{
  "arch": "dit",
  "model": "class-conditioned image flow-matching model",
  "dataset": "abstract colour fields from 500 small random pattern networks",
  "train_examples": 101725,
  "image_size": 48,
  "horizontal_flip": false,
  "conditioning": "class",
  "objective": "flow_matching",
  "cond_dim": 256,
  "targets": ["generator"],
  "num_classes": 500,
  "cond_dropout": 0.1,
  "logit_normal_time": true,
  "norm": "rmsnorm",
  "activation": "swiglu",
  "head_dim": 16,
  "fused_qkv": false,
  "qk_norm": false,
  "moe": "top_k",
  "num_experts": 16,
  "moe_every": 1,
  "expert_mlp_ratio": 0.25,
  "experts_per_token": 2,
  "shared_expert": false,
  "patch_size": [6, 6],
  "layers": 6,
  "width": 256,
  "positions": "learned",
  "optimizer": "adamw",
  "lr": 0.0012,
  "beta1": 0.95,
  "beta2": 0.95,
  "eps": 1e-06,
  "grad_clip": 1.0,
  "steps": 26900,
  "batch_size": 128,
  "epochs": 33.8,
  "lr_schedule": "wsd_sqrt",
  "decay_fraction": 0.3,
  "final_lr_fraction": 0.1,
  "warmup_steps": 2690,
  "weight_decay": 0.2
}
Rows from block 3 of a small class-conditioned image flow-matching model, named by matrix and row number. Rows with one number within an expert belong to one neuron, the router's apart. Each number is 128 + 32 x the weight over its row's rms, rounded and kept within 0 to 255. All counts start at 0. Numbers have three digits each. After the name is the row's rms in percent of the matrix's.
Before each expert's rows are labels from the 100 images, of 14976 (inputs lightly noised), where the router gives the expert most weight on average: "strongest on" is what is common among them; "colour at peak" is the nearest of a few named colours to the mean colour under the peak. Only what is clearly more common there than usual is listed. The data: abstract colour fields from 500 small random pattern networks.
# router: router (model.blocks.3.mlp.router.weight, 16x256), inputs 156-207
# gate: expert gate (model.blocks.3.mlp.gate, 16x64x256), inputs 156-207
# up: expert up (model.blocks.3.mlp.up, 16x64x256), inputs 156-207
# down: expert down (model.blocks.3.mlp.down, 16x256x64, transposed), outputs 156-207

# expert 4
strongest on: smooth; mostly red
colour at peak: purple
router.4 086:124141190089109162098130096142163149159088154225139132128104113147142084136091111156138089123176119132129146117124113144135059115156207079133199113112155128
gate.0 096:160127083122175094086125142140138140218143145140127117051152144173135130129133114104134048182192138110100132104145110115122115118074165158116110114114139156
up.0 092:132132115121159063122116167120138124172093098118124086190119150163118111133190106117138020122130135145136193143186136107119143118036136146110109226109130125
down.0 089:120127188076138085130128123066167123150106102113148124127134082083108091121082097160136025078166156139129103097148050151143115152148175168120111078196130127
gate.1 104:136174174126126179135113134053144179129121094158111096138145140182093147127115104147118193127215044100124144129177120145121103130111099165148117136101134146
up.1 105:133099126099162128142154112179155110105108177145182133125132135140163123114152084139130079172064147102122173105106136124124116121126135188144134164151132135
down.1 098:117124034000088164157116129092123104089129163163126148102126216161108128134163126129124115059154113127121054127230081116125077105179130130141152131123124131
gate.2 108:128136174127094147162147092150105069054093138166116117137132166108134203122104128116147119132113199122095145132097079063134106137087183106157045119160130107
up.2 100:119118128128166114142143119095158112059133155136120089139116168083138085128089127141121148174083167155092176119094118124142081132181151176126083196160125164
down.2 097:115122152149114163089132143084100132146117069118114078138140086066174111122161126137139147106134109127140151122102092108139113137121147122133200119126135128
gate.3 099:128077163128178167118132066143098143059131125161148107140132137128096120155091159106164032100131123098132145112128128116103153146130143112081120154186119105
up.3 095:135085090103126110133177087146121149149175143038148157104137125120103135155122138116150059134086092091129102124132114126138159148136128141105144167167129100
down.3 097:132106124094110110116119103095051113132128102132125168079127170100125127100181140127133087085211155125137150104217124136158062121124091207111131117141145184
gate.4 093:142018152063143147132119133112147181128118119173105133072131134159082134116106156097117169128180163109136102118180127128128127167083111108123157140164119141
up.4 088:135038255060155157120135108122156119091154175162126108076124119147072122137185109146147155176195111121146198119109140095153105100116182093119160103109098132
down.4 092:113059255255154122121121151140198148075091096112132126018130167069106126132106140123145119100126147128132156133021156132129159128075107152131075112116129123
gate.5 106:138122092143118116127131116129141161131120110106129159123126250127137105095163118094115120169107112155117163123169130116127112139117211142124097161166095081
up.5 097:129104135126178100142148135108111140126066105115131125105099198064099119125149160084135088128154109144114075161126186137110116152136184122087178144188133051
down.5 097:123134035170160130134124139044120127131110046197118093099117108078119131129055140117132089127115107147123101132095119118139105148067209106107124149083145142
gate.6 106:135126161123092172153132123172119087092136161089142173104132141116107150137113119151125081140137062136144249131138165131106160114113123106117164152151149087
up.6 107:125154206125121138167130141092161081112126080234142073091140120169116119127098115098149129080119115137132109137067099123127213126124139161141182070107129184
down.6 105:156099146100101143164147120125123053166058112110120216141127156127134152133097133107126056162038174125113207129060031140104124112120202140159091144142115075
gate.7 084:122162157181124095118155154156139187113135118176111141047124135150110116126067150044124109101145178146146070136140185094142153168105130190112116134127130142
up.7 092:118173167123178208115152155098111081125145072156127084128122148116103155121157142139113174170145049104086129120063125119169119154145132213089212118150113166
down.7 085:113115166070083168149125121092153129144081083150125102069116059154092138123147151127123120116133163128131087140067155117140106131132176101119125079123114100
gate.8 105:124138163118085155089127146122138070140211042130122129178097183123084133104076180131089139132189120159128129122148119133135189152073203134104175159164142127
up.8 093:106128100141139153145141138243210194118101187202106157095132116093127121105109128147124101117093176137135206109145109115112113156136084150124127092162126145
down.8 100:120110224140128081106123132123091120123072130118122153068133111135153133136131123121119063100149174123133240126100102116133006117189238098124125162118130127
gate.9 096:108222166165109150120126137105128162151140107116117118118120118162141109114216140078098127169164181157120160133157177119104106152131112101104112156152131133
up.9 094:142079189236092096152077115154127116117149149170146149125140108105142125104111130123101119122145087119135151113129103126130078110050145050132196098139144130
down.9 091:124075134176150155107144110113123143178142165115132156144126145128182122114092117146129129157193130122146103136118127120102131149134117183115134122162135151
gate.10 099:118149186129090128153101132089169092078129137142134132132139214140096137120186114142102103120160088137134194107144184096128097142057174204112227163154122140
up.10 097:131133160173104199068097133093131155100160174109122141169146110162081074121147100176131180164149072113121126125125145105134165100165124140117148083121139144
down.10 097:135155171099128168162130109255131088147201183078131186182129165125100130134125126129130173180171160134125177120198063138132129124099067137139141103131112124
gate.11 113:114099153147092119147122141195150176133136185142128112216127122093063135147131104156122106173124157150101197106109156126165141175108129116123096139192153120
up.11 106:136094198135139155115145138115141070173094134149144141106138101132136129111187162105136141158185101128139099141111119131125189095115163047106237124154108060
down.11 105:122201143134056112115140094070132038118000140142142134137114164080150138132109128110142098125142100138157072150127027121164066194153177129127078095150110121
gate.12 099:130095193163157166127092177029075111114152140065142101171163165142090122164174123121163117141179098139119113138102131112151162121087142120099158068114115172
up.12 106:139106078135180157124112168103109121108129153050126087123154129153114110181069146102135119059059168125123101114092109134148134158081125029122119112076134141
down.12 106:121126182173048120132112145075159142138107142139120136078130098157152135103113148139138157182158145126134154142252144108117143125131149055093047146157132102
gate.13 113:123127132130057012213128101147139182150115103147153114091124229148136139117138155109123126087143085118133088143116155106124109134099207129172151122127122162
up.13 105:126120168135209093146138156119159055081126118146117082076154083209113114127160082161100136057127173147106124079087131121103095106117098063086123139092150145
down.13 098:117123101112190167133127107156177240143125128121118119118120160159072110130113163105147113115162044141125128154098114149123121135152076170162137137164114109
gate.14 085:122060032109148148099156110124130159092180107065114131105111136096134129132076098160130131107087160155122110189137160149185156104096118169150058154175131163
up.14 111:125255084101070141164120140162118184138108153111136096203119119110003133124127165102108133099134111119126150117138141127118157159147112089105107158116157124
down.14 109:117151000124127149119120139116147122149142160155127101158119091140142111126182148122133129135103133137130161124255208125158077116171172103134108147089127121
gate.15 104:109113164156066147146127108184181071136108147103086182138124220118066119130150154154131168138112113115114153126132177117157131118050194168109244103152109138
up.15 100:118148133126133132183142125202119148097087176092117083143130173102132086150134146118125149139124112127110208129156168119150106102101185147082241094156122139
down.15 102:122113169126073142113131119059152137156113047169113122142127081111117099119077093118122152118128166127129152137124149125159109097140146137167015056152147162
gate.16 101:105096100133226174102134111085125165096125106098111129140111099146156124105129125129127133136115168133139063107140121123137121141129124110169084195120100120
up.16 101:115129108115106082114128098168091093172132087097152126164105123150089117169155124150129104188167086135110154097136113150108149104157103156087129079116139080
down.16 096:120134091184151064136111135151129100052132136082125167139127175122145126100118142116137136169135143126118073124116132115124127135070074141091183108099131080
gate.17 107:135077138137114083141116125067176150093059133093130160106117152155165152124064143125152096107142063116144137132150128111154120129167128160109146089164138153
up.17 119:129119155126130126154114115150090179047091182076115031127129132173172090113065124121110139090100166129128138127141137144123076134100127083135131162103137152
down.17 112:131136118107123114135127122168123124164108166175135213155130178091182129136252140114139084119129184135139134131141131114115102135103194081111108128175135186

# expert 11
strongest on: mostly blue
colour at peak: purple; blue
router.11 094:124104061208161078143117147091090126151165167085129181147118193027132125154119111135135119125118132133107100095175128143143175121114007123138088151104146162
gate.0 084:072146145126116161114146122117098210110141062143121143117149119141157083100137131125117127069095128134126121130084113143179110148120126168110084123142155074
up.0 098:117057107070083090124151117153094149108152176076139118175136117079154122129167122134127110090145128118129038127114117127138116139132127094120094200170143067
down.0 096:176109143097157171148159115168121112105119121096149131123145169109124155143102154124125101097049167136132127151142110125068130079101122129123092123142151106
gate.1 085:143150157121200153101135152165109137108206063141124121155148185139173146116151090079123184124111159134130114145108148140129113202158137104157128187156150167
up.1 112:146140127155131078103135111201089080109212157060137156126137069117088167152149121144117132168103133113161107104121129130143153131154107134129081202112128138
down.1 104:117129211082116157126133120097131150102232102039128118100133060112117136127152113124133163052145115130132164124103118121106194124159085186152078062120117121
gate.2 110:134159157129166093156101111106109093106100139128133164135114193166138081113120139124117168093137126136110103146104150069115111144114055075165160145118133145
up.2 092:135152138131186063185103084088172079161067104137111093154133196140109099102135140093123132173107097123104126104128176063126102132104067115131099157162129108
down.2 095:135145127130191043128170181128157180126126144142105093169150088097106081121158145129127093143098164140147097161105201064119089108185118150131170126150114125
gate.3 063:140147193090098114109131096105094186109116115122106195147124114090193092154234119138121107237127118143136083133134148116141124134255122211126150157159168128
up.3 125:109170110143094115138144109086119185061114073148117057116145135114175079143122104145130144159129160137155078097123146077138141132143131096121126192191164100
down.3 122:111145162240102119097107159139160076085144100139108233146120136162172105148020162103123099198136134136117133132157158088123144141088132071128116084099116102
gate.4 096:036097115137176092123144118071125086122101120139094125141118202130116160102085141088095138169136104166096109071149139140072140091145099118114092099147141126
up.4 082:128079150146193092132125127084130193207042074066114154099129182091136097149109138131104126124121128132103128128106128113152104154122064171150154076190129191
down.4 089:053112057100123098139114123167139163085159166136112126150130072148125149118124129163153152168142164152174090178175143155087070104167137122184168122172110111
gate.5 091:158137084172127149084107148180205138144152052107134133156113066152134108137193159123144155198074157124139103135141089142129126132169161144148101142112150150
up.5 099:192155160103111136171131125160137127120200188166113083186131135147115112149114162095174189128129096097157083183146118134152133172138151143171134107105145077
down.5 092:096132210210175098105116137168137169109176043091135118170128098139106114140175162144145155147154154148185132139174184129141152137165132151166164120136123088
gate.6 098:125104134108086129095099095158139112136125163164113117113135147175079179128089149175092169081116097119156134102131161052097106101079130154166081172117130138
up.6 090:155111103052070118138101098164138117081152148118111130114102153123104153121129131130062139114163090139134120120071193080082165115104125137114099154155149084
down.6 087:128105163048171093078105099124134098140148164134139158167124120104179110133144135162095142217162104142143088108143069171149037156071096151135075026174120141
gate.7 090:140130119130175107180111162090126082119008131160151128113143238146135156119146130086100135116140140125117157150084133133114077129105054149126172141147111165
up.7 103:138149243109119112090152169111162146148226106123144129173111196177087112123166133105126139135160131117127077137128142160092127123114089092140186141088159207
down.7 112:133107088115069103174136102116146132140205183090126151107124103121124112131125135142131090161110144127144182120117110134118172139072232102124180087130131114
gate.8 083:127083134089024090128122139177136186119138163083152135177128080152131095131167146143123126144150132091125053151122076125111142136108164110153119185165111139
up.8 090:165157118108093144198117118199102118102168147153114133097125128122120117103165113189154184151182157108154163158130133124121118135103141133071134103111181060
down.8 088:096128223104177133152133098107118147129124121116139163063130099158125136163140114174141138133132114138195150161141166112128133144161087119056138095133160107
gate.9 113:136148135128160126166162142122121171131105103133142151049123255044107155127106130109107155126083145113122150135137071143114144135160056116113170090162114128
up.9 127:069096104132108143130079164140129107110189153137118144162118076220116078102147139137125136149188094151096119131144188121139136166121177138179098116169126100
down.9 124:092139113116100101125175100137136130132065115133094052191121188175124095109119092123117101127148162153124102102141147127134117152183126144081158169065120081
gate.10 073:125093230210044118144115132160082148144093199145114151141096107102155096115157119155096119121157105132137122114097119160130134131097126054118164106126157102
up.10 113:129184133140147110113114147168163156150107120124127111138118133149079134129142149136099138128196184121061119135074096119163160141131139110120106181090165141
down.10 108:136078120108165146223149088136187082120113053171117127108149116135139119123144137122138126120196174118170067141113065137141159138117150104158130138210100070
gate.11 090:116128179111115085173172162118165116122112114109155135184157106104120180124132138114168124088095122107135153078169131118096096057130129082148122165056130133
up.11 081:136169024034180086134147174130163109146108070126142131139136090125047164129125112115136125109128133123155169090126102110077105114149150221131100160065127161
down.11 082:123174225027077094113163169127174106099103091159118154151125133154138094131101138125147164182149199130129131080055178161161061159156145192121066113138151138
gate.12 082:128167167109106164077082150111136143140176189196140146110120125177137133144093063163095066067123128147134159068069160167148083075153121089076132080158117113
up.12 083:136097226005159063179142126147143130159122134202118074105146147170159112125033133094117119014162100133116143135100129124119142154126124114155146170041144191
down.12 091:141139088023133135059178134071122190126090204195145116137137110176102119139095219082144146166185155145103115162142106176137197057133125064122124175114133100
gate.13 090:136154190143147200148113124179157120140078131151072153138140133225084207127123123088127133165151140125134137128155119159139141086080110131141096090119103117
up.13 079:087164037036092141132104120134123178155142044107088151131154130167101157114100115099134132132146146136140139117134102130142139112181125235109162146071130109
down.13 083:129165239023157103103097123097159111137122060140144149188135154098129093134146092129130133192155154128128157115000162106115043152131134210123190041128131129
gate.14 111:101143153125133110160137189139104154153050110095159147071147227141072154109121106163157133122148153102148155114132099100125102131114065163159165104173130140
up.14 102:146125128119083167076146092141103086094176142110097149136170058124186101121171189096154128106172102118148065134121216197105168090157180125091075084102092127
down.14 102:168174130117110211159121172147141163149109072113095112136113157129179086120092072183138113105123162139119092106145171178123143120125145124148157145081160150
gate.15 101:129142164120074151144151156127087179124109155198175172095123193076086111118185153130090120124112155114170130131131065147114128121189073178129201120161117067
up.15 106:179156147144156150110113130144128172154175165149094094116149167137100133123152094099167114115069120151094126133119092130154085173060131098118129057131145109
down.15 103:136093108129229099113151116110143211098119181182093086153117194158143098124189123125103140106175150149130113128087236141145119129190175134144208140126118162
gate.16 124:108162162131188073157163148097164100174065089138172114104112236147079130095105154086093133183106078142076156127100179129138152166126060146111098167174104101
up.16 101:157091126119104151119128107146111169092190093120109159094125079053141137168145102140145137090160173138165074086140000125120151096163165160154234156114138166
down.16 102:167100114133077209158155138093099104139110121140081141097121164087166135168085164100105138037160021143091117155151088120137138102093149122108109147121093176
gate.17 093:126115168128138124169098158149147145120126111118129149115099147079152069168125124081090106153109135147150203144108132196140139142168104146173110119174155091
up.17 091:156123138123175122156157115122123137173115136192113083113159177176098165106075143162180204009127146112138149129112083102119137127069115066130146134128092154
down.17 097:105099111073152151101170131133121138172202114124137136161156170151125115164100143119172089202149178142100064140068168152137200106071125077116093084127105126

# expert 15
strongest on: bright; smooth; mostly red
colour at peak: white; yellow
router.15 090:121137163098124108108133115148130110150111170204123167117115034094102096134111122119109123156157153144122123121158128151146096156108041148121160117137153110
gate.0 087:113118012118098148103129132098136099128145172123127121131108142170133156164111155116101092186121126125106086108085084126105111129128157138133150137073135052
up.0 093:117134220134121101111124113161163123116177096179133173101144132115104133146156138126123153152094160148113181123122193121162109127133170161136161114107118100
down.0 106:123133000234131120153142122137149136148184072216131091145121073133129114127152128139132138105103161124138063134081126146117137135113062118125136153167124102
gate.1 105:140089152132146147116132138081157175169127117139142140145147109119113131122185116106140175141104126138105194131084168119136155130119120188171118128086121163
up.1 093:138152106085123164104150114149110081152109120109126103177129166124066136096151129173158139090112113105141119118187107118095091123163149189119137134120100104
down.1 102:125184097112144203048149135095073152138125177152139089143127117129126143137155128105126108159090155132112125146187069131099124126115127136119138168165146147
gate.2 090:139146174094106103089102152104120097128120100086128118083151133138117151124077099114141185165194139131127091162167228134115094134152118102143176031123147172
up.2 087:130125222000140172168153138072114107155095171193145062105127121188092155113077179079120201049175136095143119138122117102116180128090160124118165142124119151
down.2 091:128124200184161130098127130121135174076179102090121128042126114157143154140216171117120152125160144126131092124161132131107189086071107148113086108129119122
gate.3 117:141138125186143075143122111100130156174122152142108108086147115137107102129095092136100119117161112158130145125109172126142107120115080130147126123147122132
up.3 111:119121133128138120110131125055118185131118128124118139100153125109129116138149101129131144075140126133133168132086137129155124134123126143181183097193126150
down.3 113:109117150098127125103119148151204074037118063125122155093115123135137104138109175109123113115148099133128109138097183117157140122075123114135117091085125140
gate.4 094:127148167113155093144117073146143171095103145131102112093130115186106142161158107095111143108122151125145101142129064110145091098118102133156136114102132134
up.4 095:132204076106130149155088070103112156103076070077124202160134135112119122178081108126115131084148123134107085151116113123120138130098122165160152129105124153
down.4 095:123195187151114074097117095098108107089013105137141115134117138117137146123125119104131095171134138133135132138048103126149057167118218141134140085130124102
gate.5 103:144118140153081103108067131079156145129131110160138126123133123178176089129150093106125129119158142176110139132066114167130184163099098128106174130162176168
up.5 100:143182096137114093180112134137125115125109135161098068201130118150114147117127151103124128078094132099136104140135066107094155137111124113130029142072120122
down.5 103:124070113139123171149137126080100162101101141106138112130135168115129133127060119130139178127104084136130067128185065126106143120157117176123235178213134101
gate.6 083:105109208000072085133101155151177175113130141210106098144114126160161151132031148120134158020204090158174166163113138103116150147105109155130165143125107144
up.6 095:119037128105129204097132156194119147118096057071123064216109120121070135111146133118133055157124054115103134152138069107120130148109138158157087115143134191
down.6 093:137182187150158113226122113135090094191139108139122089146140116143069115135145100151123052066107208126137136128081076110129114143128124158123137118115119079
gate.7 098:136145142150126072208114106169103109132101152127146103205144114157137126140101114126122138099113160137131125102144119140114112105188104108116117112125122155
up.7 106:144101104168134186051126147060195070183161114223131178145129123099099135113211148133128124164189088145113139127108129140108157132131110142098144088192136112
down.7 105:125148134171079153147131144076124111138151114130124101058138060137157125138164147125131155115153163134138215146141130119120090115137149094158199125132120123
gate.8 099:129127196145143113194162117132110133084193106143123111128149064086132148145116154134123099137098181087140118115092126137146111120088080180175104130107084160
up.8 113:133150138113099130084094153175107110139183099129091129134091141174113092091101129090140136085116148187108095157130136119096174150090130128055119146173139099
down.8 097:133151207139154169106140126077148096153075161172119107142130082142098135137142135118128147136116128138117154141134104121127205106137192104115127192160117119
gate.9 084:129141126172091147122102128045177097141101181143139146146131125160069089127058181119141161114138145129131120142097166145152106153060139082105107139138129122
up.9 087:127097107087119054091094150202096084118107184070132138176122123105136118126156136170140179141169132148125135141185248120137051091159114141120110160092141138
down.9 086:125132165255173089098125133163114142100082151108124154167127134145177135115088165120119065181164042133122159131245177138132056111161185111137121098149128166
gate.10 097:143104132162161127128104148144092103118060172160150124121155097121123107111152131091127128150164124115127062151092144144165145128181121091197099164120143116
up.10 100:153140061091164154048111146073155126177086132082098115098124132123121100113104127119129084133102127156119063120072127148105178147137115078109156113142145136
down.10 098:123149165064100152119125144134102100156022158068118134154126230103103130125162134118128065091108081135122226127255094136122084119179141077150127136124133147
gate.11 133:135114194135152078134130135151118134131091166137140100079174107139131104125131116067081104101126140087132143147109108124140123151112088181175124153106088193
up.11 155:165117146146151089105104163147116142120117131101166113134200123095125135184137119061134126130110132057150133127129156167160147158138114145184136146069073177
down.11 117:127108096112072116140118143142117115128098091095127128152124195116121131127117137132125132104122111127146114122121125129131111130091000144126107056108131123
gate.12 093:110175215157096108163164148169175122090174182204078097084133123147043113117113158163123126106118101143135114153131045141123099156090126166120107120122118135
up.12 085:155140255000153112132091134056125128169117145167109101157143147111121151137095176151125118108166099102165182123146125141090125113134154115141166164151103150
down.12 093:115103213162112122101129101142114076156000131070121119109133159107035139122124125114134090165125140129130127116080037136124073122149228107128115136157128098
gate.13 101:142207177112114129193093120099083113166113059118139116159115107186088129126217141125119117162171125132104166106164162106097068132171129104157135150112127215
up.13 099:122161099107121190172163119108117177104126093096125144130117138189100155148092149171149118129102156104088132144144177119166131088117142184124095108124139129
down.13 111:122203064115106150179101140133174116158117129173122091123122086161129132131191147101124164093070080135107161110106169121188131098196167057144147105081130047
gate.14 094:140068214124192090141115136153152120109128094094130104087154114119157135156171134123117144081075086099137099138055112151154093140169112129144117073093146133
up.14 095:135089150127169094135138141187156153153176117080133147109148137133154103127158122171107050142146131144151076116078114113124154126184141138145110120178126108
down.14 096:131122126111083171111118129147085145113186091125126119029127055137130138129215139134133193114130058128136177129255090126118139134126135122128121121085127120
gate.15 098:113156198011117108142074137098134152164125116167120140133124123169128129120140115118086140130161093157142139137098136184121125112129091147149176145150136177
up.15 097:137085096153094111103120137164129155125128218146113133122141136089134152116083133145133153116120145146110118136080208116116144112105122097124125102107130095
down.15 104:126169063089085085196137110107164148196125155156120102100130109137142144129172096141138214125095138132120130136111169122123120133160125148127164128110130079
gate.16 106:108165137123229127139159150096187054131127114133123068127148109152142097123114128150098102116180170164113146083125110131110113161142113143055124144142150083
up.16 094:155140128112079169079110139152109212200124139106114168135132155140104157130121142137139067132148090102119105141086118102134145134106151159161147072118112129
down.16 097:136109117091101091100128157138089041059135178154126198129133078116153157117189117124112172120125213115121096114146125109126158113184160092106105113118129162
gate.17 088:132063138136188121114159170132095121125118123171131164204148113081184136127080122129113145078202173158137152118127155118099195138118120178110164141158102151
up.17 088:118119096106088119198135139133126154049128089067161125106111127100186162160080122125129125096095153099090131150083162081130119133095105069158084160097115113
down.17 091:108106071157053172118128128071137148200020188161130073130122183167122145124136130127136103121153146133118145128074125130141080110136175146134199111128116122

# expert 12
strongest on: fine detail
colour at peak: grey
router.12 143:118105012099132125118151136118100137149136180027129128135119143087103139147120132145152113102077154123121108124109133123128213125170093151123057185119139129
gate.0 076:115146140102097110142135138124131140115132125079098099107126165090157122119094135132133120127102132133132106141085123124115255143110091090121108127146112123
up.0 100:255141128126133136118079061152125114114145126118140130136170129113133125056114131159097141137130121127123130170137128195101126153126130122086131136104078106
down.0 096:035107130134166079121097086050139077125130117095111115192132147138101138168101124150108115170102080121121099140171111091153159101095136141089145089083082098
gate.1 101:107149146125115130138119100131110115094122109150185100135155230164143158156147141121101160146097105111117103144183122098125105156109193084131108115131155100
up.1 125:186115118134155111085128116155098138115136104119044125132108127135111071073098083146186137129171130169146152127095126160143156115131107159127143131172048149
down.1 122:179110126127088139088125140144169072083139125138066130104141142144158078086129137122066082113136099150121152124084148154132139120136111102144130141129197140
gate.2 086:135118162108113124095106090115146124102119118151166149144247124121157195120136130059125118134151098139166131115103129148084069098119135131117135113116096131
up.2 074:122110248000124146115136180139135146147113131136119144127101156150071113121126151175143140102128140127095089165071146126143255124126102102140148127162140086
down.2 084:140133004050095136142138145101090135134105145129147050155065158127111153129133136194131140096159128119103082146178168132088134114171100146146160088109147169
gate.3 072:187127149121139114122038088107116125149097112133096113113188107111099154135121076083129134140133134168203160143146114148135144125160111147190135138104182129
up.3 079:127118135192123137170145127138104085102087135106132121101131146117092155120137127079121136151091133122108109135078143119127249136092138112132113139165130103
down.3 075:092148143126103116138053132121166130095115143095157118114197116074153124124088096093146161110103146099210101122120147096143132149150140122175132157171165180
gate.4 081:137125135135138122123139098111137119125103120127000141112042134150144108036128171187169103141156115156082125080133115183099080119138123119154141140132001131
up.4 102:130097123166135129117118155113134106154104109175153188163125140152108122150165120105141152102158139130116126158164130136117255136152106176122127135142157113
down.4 099:132141117158137064115118151025156099110140147075042084205177121150084113054099113091113154174116059135160117155117122157113107122095144132113173048134200149
gate.5 071:063115148142123134112139172120147137148148128138110155110077112138119163165135076103164130146119134152223119004116108103113101111115123116183136123122144137
up.5 096:124099164214074113143122148118128111134121154127115144124113161137123108121132126122150144095148133132118077138103134134117255147095105088126134125159140089
down.5 093:076066071163121121130114129097098145154126154130120127172142113081133153165121160145102175084109110131057172207110133106127187106077136118103160113131131124
gate.6 095:141125140143125093106115116138118167112148127111152120111120242136136178135118137132095148121149068146089150155099088152123119114135196142165161113147137167
up.6 124:074142127117110178166150146111120121148112085141060139156143102113140075117147146064104100109096159108208135067147152096117117128102105105046115127142114097
down.6 113:072141140116145123118101129161136104140110110137062121106098140132105077113122100190144150142120109106047075176143137095128103119104129127197138107088146129
gate.7 083:006159134132116154177089107168155126134126113112120131158158122136155096113141126073019118113088099106105120059101124144151120108121125141086140166145076126
up.7 089:107119108201184141084122124116154171184113075085126182198138148114087159118189145117111153177112192130107119141173143139144106110156131086135102125214125092
down.7 100:205085154131125164074112110026136121113147065171132084175136039088126125134112136092079125130109193143108110090142134128106134130134170129108138174126099041
gate.8 101:119116145142121162170124123137116211128125090162113138116142239143190117138115101139113147121082138113115140164102192144124099112098186109137169088100117113
up.8 131:092113138133120148109155124137098146130122097152081126126157161122139084125123069194163111116105120071136128236110161143159125079106147125164151104155116137
down.8 125:096115124124096148077103124133160109106133123106091146144120087149149088120123176080085170135093119082127177042106132141150097082135129138113112100043124117
gate.9 107:128138140126150141165126113108102136115133081110118146187146224180089102159173133090109170121146113099109151140155064107116105130130183179135146144147112173
up.9 120:158119131132100178131121116149097138160134122138117167120122127134121133097117082204145144077106116174170108102140162137140118152147130123132129126201159153
down.9 135:158125130127129091161120134149170151157118085100124067052137151154204137087176151089103050187129104155108143139080187131146123147160140202121132127077096091
gate.10 101:153118148134180147115099098142108108085135083163123146164165224149127131132135155097134153126110128135117152147174114130116089139115191121124111105106105134
up.10 131:058120121128089119131175148111129132140117134120143116119087123162126133129107036183104101119156136078186119078110132102185115090138104142124134140163175148
down.10 122:081086117128103150080081116142147083142124093155152113109179131148163119117111206075136159128107128079088111177141132109177169100096124169138127131122085098
gate.11 072:128100149153180130103153067114113165117140161129255149158098137168118167151112178060111137121128144156078144111141119041092157122138143159105142143106093120
up.11 095:128119063031151105175150107112129089148104117113160128101118120127087139102144156077124133175097105104105136133078121088152198144141146131161119160159116128
down.11 093:120108167073114118131144078103127135165147106134050174189116145108121096099146178088122147140141122114080154115172095190176107118140131119088129056116092157
gate.12 177:129159117137117111105078093106139099133145148136138110119112167126152125087131161138128129142101136089133126080121119143064132184131142120081123119121107110
up.12 061:142151145122137107137079098111137117144136142158133115113121244157170115109108122123108106128113132095169115093134112133086103161127188106104126122134136155
down.12 068:138113098128131152092165183145116138126124137119148107177145124155163122115123117125131102126104117083115043165139076142088056151135123117147123043157151188
gate.13 068:057156156140094074126122128084122122080080122110121148131140111136108107157133131171114110128149165135123132127129113141099111052083123171174113136101122093
up.13 074:122089119051106072112129109159123136183156199089124158124133081102162107116149104139118079117180090139134084110115103154147033116177130081100114191134145109
down.13 088:178091141104098107106113110205127161106137139161133125165159134088102150131130158182122036116125038168140130105111144068145083165172136096147118150101152093
gate.14 076:121129135134121132123106049131125134126123130135130131135087144125125125162122091097185125127144114067162129045110127130064135098129128122129129137132000118
up.14 084:121126096160189112116118131115096138138084125180142156171127068176174145140144124149121162142153138140129169112187102117147011119113150126141115126104146168
down.14 090:131178102141112122115138172072138117090126171118129097132166111099192138153141149149086135127129196078101181179116129139086122122152125126109152133159249155
gate.15 117:152120139126141139157093130129192116098146112128141150165125236129130099141077096125130101118247097126120165109112182134130110106109179121152155110140130155
up.15 126:147114124131133113121052104149167065087132135146135133154085151098113178120082141228160136112187092138100160081128148126052109096146127103145165116146029107
down.15 114:145148137127159118107204128108151135090121177161138128145169101068145167140155138048111175136174127138146126176135138126060115084127126119116121136119196181
gate.16 098:084143147142135117138130118152117144091148076145128098122155222148133135133134134088131134114116112101147165136099070098146112124133206122145174133156144172
up.16 121:225151127119138122159127100106085138085114158120135109137074135139134109117100185148112125125158117173073116135148161176064143171149112134123119152172079141
down.16 124:215145126127101120146125155135185141045133115137141188106174158140119124129098089111139135150157115170188107105137166164073082169145117100145166092090178109
gate.17 076:144111133098115133117117147143163099175122112067136165102110165112089102125140130101128113122113151129138094140094149143124255124181112136108134141155117098
up.17 095:110118126121128127137154128139104147120141138139165110118151126153127150217115118177121129146128126150096109000114132077154141072117127123081128110139103143
down.17 086:157132114146118141156152133143126095100123158134101129181154101110121122053138119162132132107131152115101100010088144171115061169123119122086116072120102138